config = dict(
    n_mels=64,
    hop_length=320,
    vocab_size=41,
    encoder_kernel_size=3,
    text_encoder_head_dim=64,
    text_encoder_bias='all',
    muon_scale='match_rms_adamw',
    final_lr_fraction=0.1,
    adamw_weight_decay_other_params=0.05,
)
Rows from block 2 of the text encoder, named by matrix and row number. Each number is 200 + 20 x the weight over its row's rms, rounded and kept within 0 to 999. All counts start at 0.
# proj: attention output (text_encoder.blocks.2.attn.proj.weight, 128x128), inputs 0-127
proj.78,196,224,208,197,180,190,204,194,191,222,216,208,165,205,181,201,190,218,184,189,179,172,205,164,238,189,197,231,163,184,178,196,203,181,196,233,243,225,229,195,161,217,180,180,207,186,221,192,224,203,201,191,165,206,198,198,209,198,164,216,223,174,223,189,159,175,242,211,180,187,200,219,182,237,196,208,180,238,207,200,215,202,195,175,220,188,188,163,188,198,245,201,211,238,194,178,217,187,199,210,193,233,176,199,212,206,186,217,217,208,197,226,192,185,173,231,215,186,184,210,226,236,191,205,220,220,215,209
proj.79,221,206,207,206,191,248,225,177,182,206,189,212,194,173,189,193,223,179,218,213,205,225,179,210,218,186,222,218,212,239,235,202,206,163,199,215,205,193,204,195,197,200,216,195,258,215,242,211,194,178,154,153,211,167,207,215,236,197,170,182,234,169,207,205,193,183,209,207,187,177,154,173,221,229,216,215,209,197,194,199,180,182,179,211,230,190,187,202,183,208,236,217,203,212,191,202,235,188,178,177,203,225,214,214,198,203,189,200,201,198,164,196,218,213,232,210,203,223,197,189,232,190,199,189,185,210,204,168
proj.80,226,178,169,184,243,179,189,193,178,165,190,194,197,191,197,182,210,160,189,217,195,204,187,266,184,195,215,163,205,179,230,189,161,170,211,200,185,219,204,224,218,174,207,195,210,213,180,192,184,193,203,211,218,220,192,198,206,181,233,223,183,185,190,205,208,190,175,167,215,195,213,184,179,184,220,219,212,186,163,230,227,226,240,211,198,209,210,179,200,214,187,225,197,174,190,202,192,204,181,208,221,257,206,205,211,200,209,201,180,215,250,158,207,205,210,234,191,202,218,224,190,187,205,197,206,210,199,220
proj.81,233,207,221,166,213,212,189,228,212,174,218,178,203,185,234,197,199,174,182,204,197,204,190,200,196,168,204,200,191,195,220,206,217,175,173,243,205,203,209,199,193,171,212,207,220,220,178,172,180,195,210,208,197,176,201,181,171,225,197,176,172,199,192,204,218,193,187,179,249,197,223,215,197,166,206,191,196,210,229,154,205,192,221,211,156,241,184,211,211,179,205,199,187,175,196,198,187,201,194,207,239,217,181,207,217,160,226,210,216,198,175,221,186,172,217,208,197,207,208,190,130,233,200,224,180,230,188,195
proj.82,172,206,187,184,185,201,195,182,212,204,211,208,202,212,220,196,197,188,218,194,186,197,222,178,187,206,179,190,227,201,192,194,213,177,228,215,183,201,213,206,187,171,182,185,172,221,230,192,187,228,210,219,214,192,202,180,222,224,205,179,191,218,153,213,225,228,217,202,177,232,181,217,218,255,206,206,207,218,207,192,166,143,214,165,229,236,216,196,189,195,194,227,191,224,207,203,195,193,188,207,200,210,227,200,209,207,220,227,190,172,208,226,217,210,184,203,183,189,201,141,249,193,144,181,200,175,181,194
proj.83,193,215,202,223,194,192,190,203,155,220,223,201,198,217,188,199,201,214,210,216,206,196,196,180,203,207,195,219,201,221,186,211,191,198,200,172,212,239,188,230,191,186,212,198,192,199,203,192,201,150,182,233,204,198,178,185,150,217,176,185,213,217,225,145,171,226,204,171,206,208,167,177,192,207,179,216,198,226,243,170,194,220,235,218,212,208,196,202,227,180,173,224,187,201,187,167,179,195,224,195,240,190,172,182,172,196,224,209,188,160,231,225,219,171,199,183,191,229,186,191,211,204,204,217,207,178,200,162
proj.84,220,219,182,190,224,205,192,186,191,191,219,217,201,192,201,159,215,194,220,196,180,189,197,215,187,254,193,203,182,219,191,224,172,206,209,195,234,206,206,241,179,155,203,187,194,216,189,197,148,188,180,213,181,212,193,181,166,227,198,170,227,221,176,204,217,186,238,183,218,153,209,203,178,195,201,223,158,237,211,193,232,220,201,183,214,211,189,165,199,185,211,172,186,219,189,184,188,185,194,216,198,227,200,202,214,193,183,189,210,196,177,213,171,216,203,233,192,192,175,227,193,216,209,236,228,231,191,218
proj.85,220,172,203,196,199,200,187,229,186,198,191,199,199,220,180,188,194,222,242,184,187,181,171,171,185,184,188,205,229,227,216,185,183,174,213,230,217,200,185,174,176,202,235,186,222,215,218,193,210,180,194,187,218,192,179,195,198,171,188,223,222,178,217,210,210,177,195,158,183,191,212,219,215,170,179,199,236,202,252,206,197,214,218,216,198,183,178,214,217,199,187,229,206,187,194,170,240,226,217,219,245,237,206,179,178,214,202,199,229,181,193,207,192,190,200,178,222,185,225,171,169,248,209,206,167,193,201,223
proj.86,202,202,241,206,193,207,216,212,208,226,255,196,166,185,207,190,170,188,184,168,183,212,178,194,200,184,234,197,203,242,183,237,192,224,204,230,223,207,184,208,196,213,176,203,232,170,165,224,176,205,190,159,172,208,207,204,204,246,163,177,205,177,200,219,183,194,183,206,206,194,196,200,217,197,213,228,189,224,205,185,197,188,185,195,191,184,198,232,170,195,190,196,178,217,193,172,202,197,222,202,225,216,204,203,227,193,207,189,215,198,215,235,159,174,210,197,208,219,221,172,225,226,202,227,203,238,165,204
proj.87,192,173,201,218,220,234,194,209,212,184,222,203,192,195,176,204,194,223,205,165,211,194,212,177,203,234,206,188,221,222,205,218,173,217,218,210,196,153,189,184,173,219,194,199,166,154,178,215,202,192,186,167,164,186,200,221,185,173,193,202,196,188,196,220,185,196,182,233,181,225,216,236,208,202,228,184,219,176,174,195,211,185,152,209,194,165,228,229,173,243,193,155,201,210,235,196,201,188,218,208,196,171,177,199,174,185,193,216,194,178,176,225,190,177,173,191,194,184,217,189,184,191,228,170,188,192,200,187
proj.88,194,213,229,188,234,184,211,201,245,216,176,222,202,218,220,181,163,177,206,199,192,189,164,206,183,196,230,210,209,211,195,208,218,213,187,182,222,180,215,207,198,203,228,187,213,202,174,218,163,206,197,193,226,160,199,180,191,213,193,214,209,211,206,193,225,180,233,184,193,203,247,200,198,189,179,174,198,173,170,223,177,169,198,211,214,241,186,209,190,232,209,221,205,233,199,219,223,230,179,186,179,215,211,218,206,220,207,170,181,201,165,178,183,229,205,229,209,170,210,165,163,183,164,174,208,189,207,206
proj.89,187,188,203,190,184,192,206,196,174,182,204,165,173,216,184,198,194,206,200,217,193,203,203,227,200,205,185,198,192,231,191,205,206,196,176,191,185,202,197,235,196,212,214,204,193,219,225,172,209,208,217,204,210,232,191,234,210,171,200,224,225,184,221,206,205,208,238,154,160,174,172,197,241,209,194,195,237,226,231,186,195,189,213,178,187,207,161,198,209,205,169,231,196,209,158,219,247,190,187,161,208,213,225,222,163,219,213,196,186,186,220,193,202,197,252,222,249,220,210,206,206,191,174,175,211,210,206,198
proj.90,194,219,162,218,190,192,173,168,179,187,174,202,197,186,229,222,207,191,213,217,209,185,229,204,212,226,162,205,179,174,196,190,208,204,232,174,215,197,215,192,224,224,185,189,169,197,207,210,214,211,170,221,203,227,188,205,233,218,161,197,192,193,206,209,185,189,248,168,221,200,206,193,197,184,167,210,163,186,207,218,218,195,194,218,187,215,167,214,198,175,205,183,182,179,241,193,212,157,186,159,219,200,181,173,224,224,215,188,216,189,194,223,222,180,217,220,234,211,196,238,224,180,182,212,193,199,234,207
proj.91,215,179,209,203,208,184,250,175,167,180,205,211,199,196,144,193,215,216,222,205,215,230,192,148,208,216,224,184,209,197,192,223,203,196,197,196,154,241,192,226,176,184,178,178,208,206,188,172,193,212,207,202,182,205,164,228,187,156,218,209,205,196,251,195,203,215,192,230,198,195,241,173,197,200,173,202,220,201,183,204,204,224,199,207,187,232,214,173,222,201,221,202,214,183,197,216,213,205,192,170,178,213,181,203,191,168,211,207,243,211,221,206,199,192,199,188,200,213,179,236,173,191,218,210,205,210,227,176
proj.92,186,204,226,221,183,224,197,220,212,225,236,179,186,217,200,204,180,219,170,201,214,188,185,187,212,198,182,217,193,200,201,199,195,232,207,211,197,186,185,199,187,214,186,212,188,206,178,178,217,175,198,174,173,212,220,188,171,225,208,171,208,202,220,168,208,198,241,223,217,200,192,207,189,174,176,197,190,177,195,204,215,210,187,204,204,169,190,183,176,204,202,168,167,225,218,212,234,228,173,229,212,194,153,187,209,186,193,206,219,203,153,195,164,206,196,226,152,218,207,249,166,234,218,188,200,251,199,189
proj.93,200,157,191,196,198,214,198,183,228,196,230,186,182,138,189,193,224,186,165,190,204,199,184,248,192,155,194,196,160,212,207,193,202,181,181,253,221,178,203,197,225,207,205,209,179,185,176,209,203,213,213,201,173,235,236,206,230,188,197,221,170,189,191,212,207,192,184,194,199,190,191,180,217,235,234,210,200,182,171,214,203,192,206,195,202,188,196,191,205,181,204,206,184,170,182,188,196,198,185,177,217,188,229,206,255,236,196,221,184,217,214,197,220,230,197,214,201,228,216,226,220,179,200,215,201,167,194,217
proj.94,206,226,153,204,224,198,213,192,222,204,220,202,195,194,237,171,181,196,212,204,156,182,206,219,193,188,196,173,184,181,174,225,183,219,242,199,192,202,225,200,200,219,197,202,205,185,226,221,148,237,207,150,236,210,213,231,195,231,201,217,184,194,177,234,180,243,198,215,204,209,204,173,196,216,216,220,184,185,184,205,217,207,183,205,178,191,222,190,204,225,169,180,171,185,211,202,173,194,228,183,196,178,242,209,222,215,180,190,168,228,223,186,203,211,199,209,182,225,204,202,225,199,212,200,231,190,204,211
proj.95,205,177,212,211,204,171,185,186,207,212,212,205,243,222,184,206,209,214,211,222,227,220,194,159,243,191,211,188,230,213,201,178,196,175,196,204,172,200,174,203,154,201,228,214,198,184,163,200,188,201,192,204,207,201,167,233,195,179,181,198,229,176,219,179,201,191,203,182,172,172,173,219,223,238,228,212,210,222,215,175,184,197,210,163,223,228,203,213,207,160,209,222,210,181,205,194,192,197,211,211,210,204,209,221,167,227,209,234,197,174,187,226,212,205,208,148,183,204,213,195,243,189,174,206,203,169,184,200
proj.96,173,215,236,160,209,176,212,191,204,195,182,210,189,214,226,214,197,213,194,204,205,184,206,201,206,218,177,195,177,172,215,209,211,227,210,181,190,252,210,198,204,217,188,199,200,176,200,211,192,243,220,213,199,184,205,203,198,208,247,209,174,206,191,216,180,180,235,207,167,166,188,213,209,208,229,182,169,172,177,225,182,193,154,173,179,191,217,213,213,211,179,196,179,174,224,225,203,208,196,186,221,191,205,217,199,202,141,214,182,199,208,199,240,203,176,170,188,191,222,185,192,196,226,163,223,169,178,230
proj.97,217,223,201,174,200,194,211,229,174,207,179,184,181,217,192,184,201,226,210,227,219,210,212,179,202,187,199,208,216,212,213,172,197,158,175,243,200,211,201,197,184,146,252,182,187,242,181,174,185,203,208,240,195,161,171,181,190,193,182,218,214,222,203,163,207,220,164,236,182,190,218,206,199,225,199,196,231,183,187,198,239,219,191,217,197,195,223,190,189,219,239,215,206,228,206,182,169,193,207,223,187,203,202,188,184,176,205,193,205,216,195,197,195,177,166,202,170,208,174,196,172,212,188,175,198,211,213,179
proj.98,206,208,185,202,182,171,219,205,223,222,198,232,230,199,198,240,187,203,215,205,230,212,212,174,181,210,203,222,223,193,187,168,229,209,202,185,162,223,196,193,216,210,208,188,192,202,222,199,192,216,189,195,228,138,210,147,190,205,191,190,190,233,194,184,198,219,198,206,198,196,187,199,196,203,187,199,216,222,210,156,192,166,215,186,183,206,200,209,176,184,197,211,189,193,164,181,192,195,226,206,202,164,205,180,217,235,196,196,180,159,212,214,226,213,244,191,169,225,212,183,214,199,213,235,172,217,200,143
proj.99,190,194,174,217,219,228,192,191,197,198,184,195,198,182,190,208,193,191,197,197,171,170,205,211,164,208,223,189,209,211,207,207,209,195,187,199,185,215,186,196,221,164,178,198,207,218,214,198,201,222,225,204,174,206,197,212,211,222,225,188,176,237,189,221,199,171,190,232,197,181,224,227,229,198,209,213,170,182,179,246,191,181,153,183,200,153,206,188,186,203,209,165,224,235,223,203,222,202,206,199,206,215,201,194,196,180,187,180,255,231,201,207,164,178,152,178,202,139,205,200,215,186,205,199,214,223,185,227
proj.100,197,212,196,176,180,186,172,189,168,179,166,219,192,200,259,209,208,212,223,165,182,226,237,196,206,215,182,204,233,185,205,191,180,202,216,162,199,226,199,190,212,169,180,195,206,209,222,209,231,200,174,218,168,168,180,179,210,216,234,147,204,227,152,205,171,202,199,197,199,190,211,170,192,213,185,209,154,190,211,208,187,224,186,209,207,178,194,207,220,204,195,197,224,216,193,203,201,202,210,199,198,187,218,211,193,203,179,191,208,239,178,238,232,219,191,198,213,200,181,179,232,200,198,240,213,192,223,196
proj.101,200,243,196,190,197,168,200,219,197,205,215,195,190,202,225,211,200,191,183,222,174,204,222,235,207,209,192,196,170,169,189,194,180,186,200,202,203,199,231,210,208,218,189,194,205,192,223,202,208,232,199,190,219,187,192,207,199,196,205,188,207,173,201,203,215,203,194,232,150,155,199,185,222,185,223,195,185,183,194,208,195,171,182,167,199,225,231,190,206,165,214,171,218,211,213,189,218,188,203,188,148,182,210,211,230,257,167,198,222,226,225,192,216,197,181,147,189,210,221,247,242,178,208,201,223,204,180,217
proj.102,149,183,183,192,187,180,205,198,191,188,175,238,186,177,217,204,231,212,184,189,190,168,227,201,204,224,202,211,212,171,184,172,215,200,197,218,221,165,202,169,204,196,174,221,201,219,219,230,216,210,171,191,208,181,217,161,207,201,207,202,185,233,163,211,210,156,205,162,177,166,184,192,181,175,201,230,180,168,217,223,224,232,200,181,187,168,168,217,206,200,179,221,208,201,196,220,216,206,182,231,221,236,233,218,199,187,200,184,210,237,191,196,189,230,213,214,199,199,196,207,200,198,201,205,213,207,199,240
proj.103,190,187,206,253,177,206,218,202,202,210,234,227,231,186,170,198,195,194,194,162,195,205,235,166,221,223,186,211,241,197,208,236,223,232,200,216,200,183,220,199,175,205,198,186,200,201,216,219,187,207,205,156,180,186,212,199,222,180,194,179,220,200,188,214,209,178,210,231,177,216,186,179,189,191,171,183,213,189,194,191,202,247,213,206,220,175,214,181,214,212,217,189,195,194,255,224,186,221,193,207,174,211,202,191,162,167,199,217,199,213,194,210,198,188,208,177,160,221,196,211,227,206,258,186,187,201,206,220